Rows from block 3 of a small CTC audio transcriber, named by matrix and row number. Rows with one number belong to one neuron. Each number is 128 + 32 x the weight over its row's rms, rounded and kept within 0 to 255. All counts start at 0. Numbers have three digits each.
After each neuron's rows are labels from the 100 clips, of 14976, where the neuron reaches its largest size: "responds to" is what is common among them; "loudest" is the band of the loudest frequency at the time of the peak. Only what is clearly more common there than usual is listed. The data: single English command words and digits, spoken by a formant synthesiser in many voices. In brackets: how many of the 100, against the usual share in percent.
# gate: first MLP gate (model.blocks.3.ff1.gate.weight, 512x192), inputs 0-191
# fc1: first MLP up (model.blocks.3.ff1.fc1.weight, 512x192), inputs 0-191
# fc2: first MLP down (model.blocks.3.ff1.fc2.weight, 192x512, transposed), outputs 0-191

gate.161:128128163128128128060128128128128128128128128128128128206164074128128148128128128070071128111128128180128137128128128225128128128047044128193057072128128161128128067106128128031050128100128128172128128128128128104128128128128095128128149128204052113173131255128128128128128128128128128156078128128128128128128051062128128128128153208128128082087128128128128128129128128067113128128128128201186128053158128111192164128128128128128226128128169128128128128128091128128137128128128094128206128180128113128154128128097128128128128128128128128128128163128098128157128128128128128128
fc1.161:128128152128128128128088128147128128128133132128128128195128061128128128035128198060128133077128128177159128085128128128176128187096128181170056128128128128128128081128128128023128178067064154128179128128139075096161128128179128128128150128128128128185128255170128128086088128128128178128072075128128128128128128128128128128197128128128094128079183075186128128128128128128128128128128128128110092157161212128128128128160128128168128085145128128128128074128128141128128128128071041128128129128128089128128226128085128128128128128196150128128128191128128128128082173128128128091
fc2.161:071128128128128128128112067176161128143128115128174128128206128076128128128081140081128128101128128065200167128128128164128161133077128155128191128059128128095128128081128128128128163128128208128128047055128186100128129128128128158128168169161128199128128128128128128128128077128048128128128128128128122080128128193128128128128128128128128083128128128128128168072128128128097128077095119128128128105070128128128184128113128163128169183185150128128084073128225102128128128128128128128128128128097086203074171128128168097128128128128032128070128128128128128198243128128093128128
responds to: /aɪ/ (59 vs 9.6); /l/ (58 vs 27.7); white noise (54 vs 12.3); pink noise (36 vs 12.6)
loudest: 500 to 1000 Hz (85 vs 15.7)

gate.5:128128128142128088120128128159128128065128145128128128156103128144128128204128128128073128172128059125128128128128078197128128096128128128128128128128201190128128128214128128128128185128128155128183225128128128128192097128156128055128128060128128128128173128128128128064000138128128128128105128128128128128128128049128128077128128184128128128128128100128128128128128128128128128128128203111183159128218221128144128128128128128088128168128128128128128128152128128070210128128128128128128070109128212128128128128128190195102128128128128128128075077158076079162128128128195128106
fc1.5:097158072043149128128128128128128187128072128158128128169070128128128128077185174075128217128225128081128179128128128128166128128113128128114128091234128128176128128128128128128128194075128128159088128128128057128128091080128195062067168147128184128128128139128152128128191102150128062057094128174140128128189128128101081128146059128068128132103128139149066161128128082128133128089128157128091128128128128200040128128128128128128128128148128128128128128154167175128128128128165170198128128128079101128128128153084128155128128128169128062128128128114128128128113156128128128128
fc2.5:194128064027128169128128128222134164128073174128156128143128075128128088150128128128128128125128128128128119097128128185172128128068128128115185091128128128121150128064030128128128128128128164128128102128128128115054221128122128128128218094128128116128128190090128088128128070128128109009115128115128128128128128128080181128128128128128128128128128128128128128128128128194128128081128058109128128128128191128128140052128178182156154072128128118151128128128128128190128128037128128099094128128079128128128128128128128128128159128128121181128128077128128128053128177128078195128
responds to: /k/ (72 vs 16); /æ/ (69 vs 5.9); /ŋ/ (63 vs 2); /θ/ (63 vs 4.1)
loudest: 500 to 1000 Hz (72 vs 15.7)

gate.313:144128128017092128128128128128037128128128128064128128128056024128128128128174128128128128118118128128128128128128128183128128128167128128128165128128188128225070128128128128055128128138057094128176128128128128130128128075128128128128128128128128128128128128206128128128128102128138128042128128186128128128155136128128128128128128128128128128128128128128128166128128128128128006128128128128086128090144195208128128128128012128128128128128128128103183128128128128128199119128075128128128128087047128128128128128128128128128128128128128128209128226128195128128128133128052128192
fc1.313:128128128128128128085128128244128090128103091250128153128103128128128128199184128162044128128199128128128089128055128212116068128128084128165128060135128173128128128128128128180128219128128128128074128128128128128128128197128128128128128163128128026161174128104087128128128128128173128128101128128128223128128128128128119128128089183128128128134146128128128128122157049088128128168187128128157128128201128128128107128075091128128128128165128128128128128078172128128128128099128160128128128128128115128128128140009147128128128128128184128128128052128087128162128098128128128133
fc2.313:128128117128017128128128128128083128128185203111128128079128128128128128128069128128128128128128128128210128128128083128128153128128128128208128128128128128163166128181128128075074128163128128128128128128146148128128197055128106128128128228191128128128128128128128121128128131073128128128128128108095128128180128042128128152128128128128128129128128104069128128128128207183149093128101128072049128128128168180223191128128113128128128137180128220128157102128225128128190128128128139109128128182053128128128128128128128128112128145128052128180128128048200111128128128125108128128
responds to: /aɪ/ (37 vs 9.6); /ɹ/ (37 vs 15.8); word: right (34 vs 2)
loudest: 250 to 500 Hz (46 vs 15.5)

gate.295:128128128071128128164128111128042128128128128128128128128128128128128128128128058175226083128060128105128128128128077128128139205128068128096128108128128128065128068069192128128172112128128050128128187128128107128161128128205128128128128128128128128128128128128106128128128128128172128128089128128128128128128128128128195128128170128128128128128128128180128128128128128128128148226128128000232128008178128128128128128128128128128128128177094128128128128128128128128128128128128047189128128201121128128128109128161128128128128021128128128128128128128148128064128128145128128195
fc1.295:128129128128128128226134071128128128128128128128128128128128128128128128033128128128128217128201128128128128255128136128128128128128128128128128128128128128128128128200128000128144128128128128128183128128111128128193177128128128128128128128187128128128128128128128128128128128128014128128239128128106128128128128128128128128128128128071152128098128128128128128131128085070128128128128128128128128128212156128128094128128128128128128128128128128128159128128128128128128093128128128169128128211128128128128090128128128184206128255128211128128128128088128128128128128128128128128
fc2.295:128183123128128128128239128128120128128128128128128128255128218180128128128128128128128110128142058128128128196128128128128128128128128128128128128028077128128128128034128128128128128128128128036128128128128128128255128047128128128086128128209128128128128205028128128128128174128128128128128128081176128132128186128128128128128128128128128128128128128128128121128128113128128128128128128128128128128128128162128007128128128128128128067128128128128128128128198128128128128128128128128128128128071128097128128128128128128128128128128128128128128128128128128128212009128128128128
responds to: /k/ (100 vs 16); /ɪ/ (68 vs 8.1); /j/ (57 vs 6.2); /u/ (57 vs 6.3)
loudest: 2000 to 4000 Hz (76 vs 2.9)

gate.129:128128171128055128128128128128128128193128211128219128128128128076166245020128093139128128128128128067163128128128128128128218128128128058128128215128128128056128128128144128128128128128169128128128136128128084128128128128128128128128106128099093076128128128128128128128128128182128128128128128128128128128128128128128180207128128133114119128128199239128119108161179128193128176205128205128128128128128128128128128128128167060128128128156128128128173233103128108128128128128128077128128133059128128128128128128128158102128196128128128128128128170160128100139158128128037128128
fc1.129:128128180166128128128128128149143128120108128120169128128128128130128209128128128128144128045128128040128070128128128177128128221086128128213187128128128128128128128172128128147128205128128128122128128128128128151128091071128128128128128075075128127062128128081128128154102128128128128128228128128128115128215128084128128128128190128099128044122128128128128128128128128075128181128128193128128146081128073128128128071128167100128128152152128082128128233128128078128128128128124096128223082065128128128128128116128128128071096203128128072128188128128128128128128128236128128106
fc2.129:128122128128090128128195144128128128128128128149128090147116128089128128128105128077145188097060090128128128056128074128128151128128128117128163128128128128110170128239216128128128063128128051128128128128051151128149147166128182128128128164128128201128128128128128135128128128128128128128128095128222123074128128128128128166128128128079128128128128158128076128128128128154079128128082128128081128124119128128093102128102066128128192128128129172128188128212123128128128128128128128128080128077128112170036128128174128128171169061128100128091159128158162128255128125128128128203
responds to: /k/ (85 vs 16); /æ/ (57 vs 5.9); /b/ (50 vs 2); word: back (50 vs 2)
loudest: 2000 to 4000 Hz (69 vs 2.9)

gate.95:128128128128056128128128128128128128128128128061128128084128128128133122128208128128128128128128155128117128128190128128128128128110128128128128128128128128128128118128128128012128128128117128219128038128043128232155128094175128128183128128128128128128154128080065061085128128128128128154128128128128170128128128068128128128128166128128128128128090128128148185128027128098128128128128000128128156128171128128128130128128128168128128076128128128104159128128128128128179148128128128255128197128128128166195103128128128121128128128128178128048128128128128128128128128206128128128
fc1.95:128128128157128128128166128128128128128128083128070128128117128128128082128197128128128128128128185128128128128133128128234128128000128128128128128097128128128128128128128128128133159128128128128128128128128128128128128187128164187128128078128065040128128128128102128128128128128128128128128128128128128197128128128128128128128128128128128128128128062128169078128128128128128128141179145128153255128128128128128104095128128210111128168128062128128085128063164128083128128128233128128128128240128128194194128128225149128128086128128128128128113074156085128128128128128085128128
fc2.95:128128128056000128128112128128064098128191128128128128128117083128128184128109128128128128128128046128070128128128121128128128174128080128128128128128077128128128128128139128128128128128024128128128128128155128128128128128128048104128160128128128128128128128128128128128011128141138227128066151215128128128128128048128128138128128181128128085128128128110128128128128128128128128128128128128085053128128128128179128128048128128128128128215128128128128224128191128209190128128128128213128128162128039128128128096128128128128128128128128128128128190128128128128128173128128128128
responds to: /i/ (50 vs 4.1); /θ/ (43 vs 4.1); word: three (43 vs 2); word: two (41 vs 1.9)
loudest: 250 to 500 Hz (42 vs 15.5)

gate.6:128128192159177033128128128128128128128128255128128166171128128128128128128180128128128128128128128128128128174128128128128128128128128128128128128128128128128128128128175128225128109128146128128128107128128128053128128128000128128102128199128128128128167128128128128128128128017128128117128128074062128128128128185128128128128128128128128128128128128128128128128128128126095184128092128128033128128003128128128128128128128128128128128128128128128085173128128128107128128128128128128128128128128128207128128128033128128128128128128128128128128128128128128128128081255128128128
fc1.6:128128129128128128128128128128128128128128128128128000128128128128128128128128128194128128128128128128062128128128128128128128128128128128128145128128128128128128128232128197128128128128128128128128128000128128128128128128128128128197128128128035128128128128128128128128128128128128128128128128128128128128128128219128128128207131128128128128128128128128097128128128128128128128128128128128128255128128077128128128128128128128128128128083128128128128128181128128128128128128128128128128128074098128128092062128056220058247128128128128128128128128079128046251128128128128190128
fc2.6:128253076128128128128128128128128128065128128128128128128128128128128128128121128128128128060128128128128128014128128128128128128128000128128128128128128128128128128165128128128128128128128128128128128000128128128128128128128255128128128128128128128128128128128128128128128128128128128128128128084128128128128128128033128128128128128128128128128224128128128128128128128128128128128128128128128128128128146128128128128128128128128128128128128128128128128128128128128128128128128128128151128029031128128128128128128128128128128160128128128000166030128128128128128128128128128128
responds to: /aɪ/ (58 vs 9.6); /t/ (58 vs 22.5)
loudest: 250 to 500 Hz (36 vs 15.5)

gate.347:128128128128128128128128128184128128128128128159128128128128169128088162128172128190079128057029128128128128061128128217128128128128128047145128147169038128070128043165128076128128136128207128128128128102128120152128070128151124120128128091069128100050128098128128128128128128128128130076128128128200078100175128082134128128094128128128128128128128107128162128128167128193128176183128175128128144099128070030099128099128128099128128209128128128128138128205128128128128146055156128092128113128097128116191144128128128162128128128153203128082217107128088128128128128128137190128
fc1.347:128128128128128128149102192128128128128128128128066128128128176061128128128128128163128149091128128128133128128128128128128207196128128071128128128173071190081128128185194128188128167128128128075051128125128097128128046128128128128128106128055176098081128106059128128108085127100128128083128110128184112128199215128128097128128126128128128128128172128128128201148128128179128224144128128128128128128166069029128056171128128114072128128128095128168128107191128128128128128128163128054128064083066128128107181128128128128128128128147128128099128128128128069169076128128178101128
fc2.347:128128073128159128169128147156128128183128172128095128128128126082128139128128128074128223112117128128172218140128030172128164128128128128128128128128128133128128128207128128171128128145167123128128128128128060128128128128226128144175128128089128128048128128128171095128094128138128128128128128197122161128128128128128111128128128128128128128128196225128128170128128128128085191128128182113128128152079128097075128128104128128128128128079128128149184128188128088128077080077128105087129073106128124110128174128128158074072215128128141087101183128180128063217055128134128128171
responds to: /k/ (100 vs 16); /æ/ (67 vs 5.9); /b/ (49 vs 2); word: back (49 vs 2)
loudest: 2000 to 4000 Hz (65 vs 2.9)

gate.442:128128094128064075147253189128128066168188128128066128027128128065128128080128099128079128208128128128153128128128128128146128128128199128128100179128025176128128194151128128128128128128128128128160128128081101128034128128128128128128128128183128128128099188158128128128102192150128128128223128128128093128172081128128128150128088128128093128096128128128128148128059108128128128128156128051128128198150128128128128128128128128128128128161128178128128128128128128166128128159128128128128128128128128207128128128055212176128128128152234124128128117128128143128128128128128101128
fc1.442:128128128128128084128128128128128128128151043174128128128128128192128128191128128128128106128105128128128128064103128128128128140032128157207182235128133128128128128128137128218128128128128128128128128128128128128128128250128169128128128119128128128128128148127128128128128168128128063167185128128128128128128128128128128169128178185128128128128128128128128128120128128128125128061022128128128242128128108128198128198083128128211128128128128105072128128231128128152128062128184128128128128128128128201128128128128222128128118128185112128172128128128046133128128128128128128128
fc2.442:128128128128128128234128128015128128128183128128128128128136128128179165128078128128128128128101056051128128133128128128057128128146111128128165128047195128128101128128203128128193128171128161077128128128128165175072173128128128128130179128128128128128128083148157063133128128128126128128120140224128128128182128089128128193128081171016128128000128128128128128128128128110128192069059109128128128128162077128128128082128128128128128128172177128128128128099128224087128128128128128128128128128128077102124128128128128128128128128131128128128128128168128128128169173169128128158
responds to: /i/ (96 vs 4.1); /θ/ (96 vs 4.1); /ɹ/ (96 vs 15.8); word: three (96 vs 2)
loudest: 250 to 500 Hz (53 vs 15.5)

gate.102:128128152140140088128128128128000128128128128128128128128128152128128124128134091128128128128143128176128185123128039045128128128128128143128128128128128128128172187128128128179177128128157128128128128128128128128128063154128128128128128128128128128128128128128128128128128128128107128150128128128242042087128240206128025128128128128128230128128128128127128128170128194128207128128128128128128128128151128128170091060128128128128148141098128128128128128128128073128128128174128146128128128128128128255128128128128128128128128008128224128128128128128128128061128128128128128135
fc1.102:128128004137128128128128128128128128128128145128128128128128183128128128128128128061179128128086128128128128189128030128128128128128128128255128237037128128128128128128128128128128128128128160128128128124128128128128128128128051128100098128090239128128128128128128128128128128128128128128128128128128128128128128128128128128128049128128128128128184117128172128128128128216128128128128128128128128128128128115128128128052128248128128174128211128128128128128128161128128128128128128128128128128128128128128154035128128128128172037140231128128128128128128128128203192128140128128
fc2.102:128150128128128102128128128128128128116110037128106188128128128128248128128128128181128171128015128128128128128128128128128128128128128128128128128128128128175128128128222128128128128144149128077128098128128128128128128128128128128128128128128128248000128128216118170128128128251128128211083128048198128128236128128188128128128167128128128112128128128128128128081153128091089128128128128128128080119128093207128128128128128131128149147128128128141128128128128133128205128128128128128128128128128131128022141128128128128128128128128076128128128128081128128128120128128128128128
responds to: /aɪ/ (62 vs 9.6); voice: child-like voice (62 vs 25.8); /ɹ/ (35 vs 15.8)
loudest: 500 to 1000 Hz (56 vs 15.7)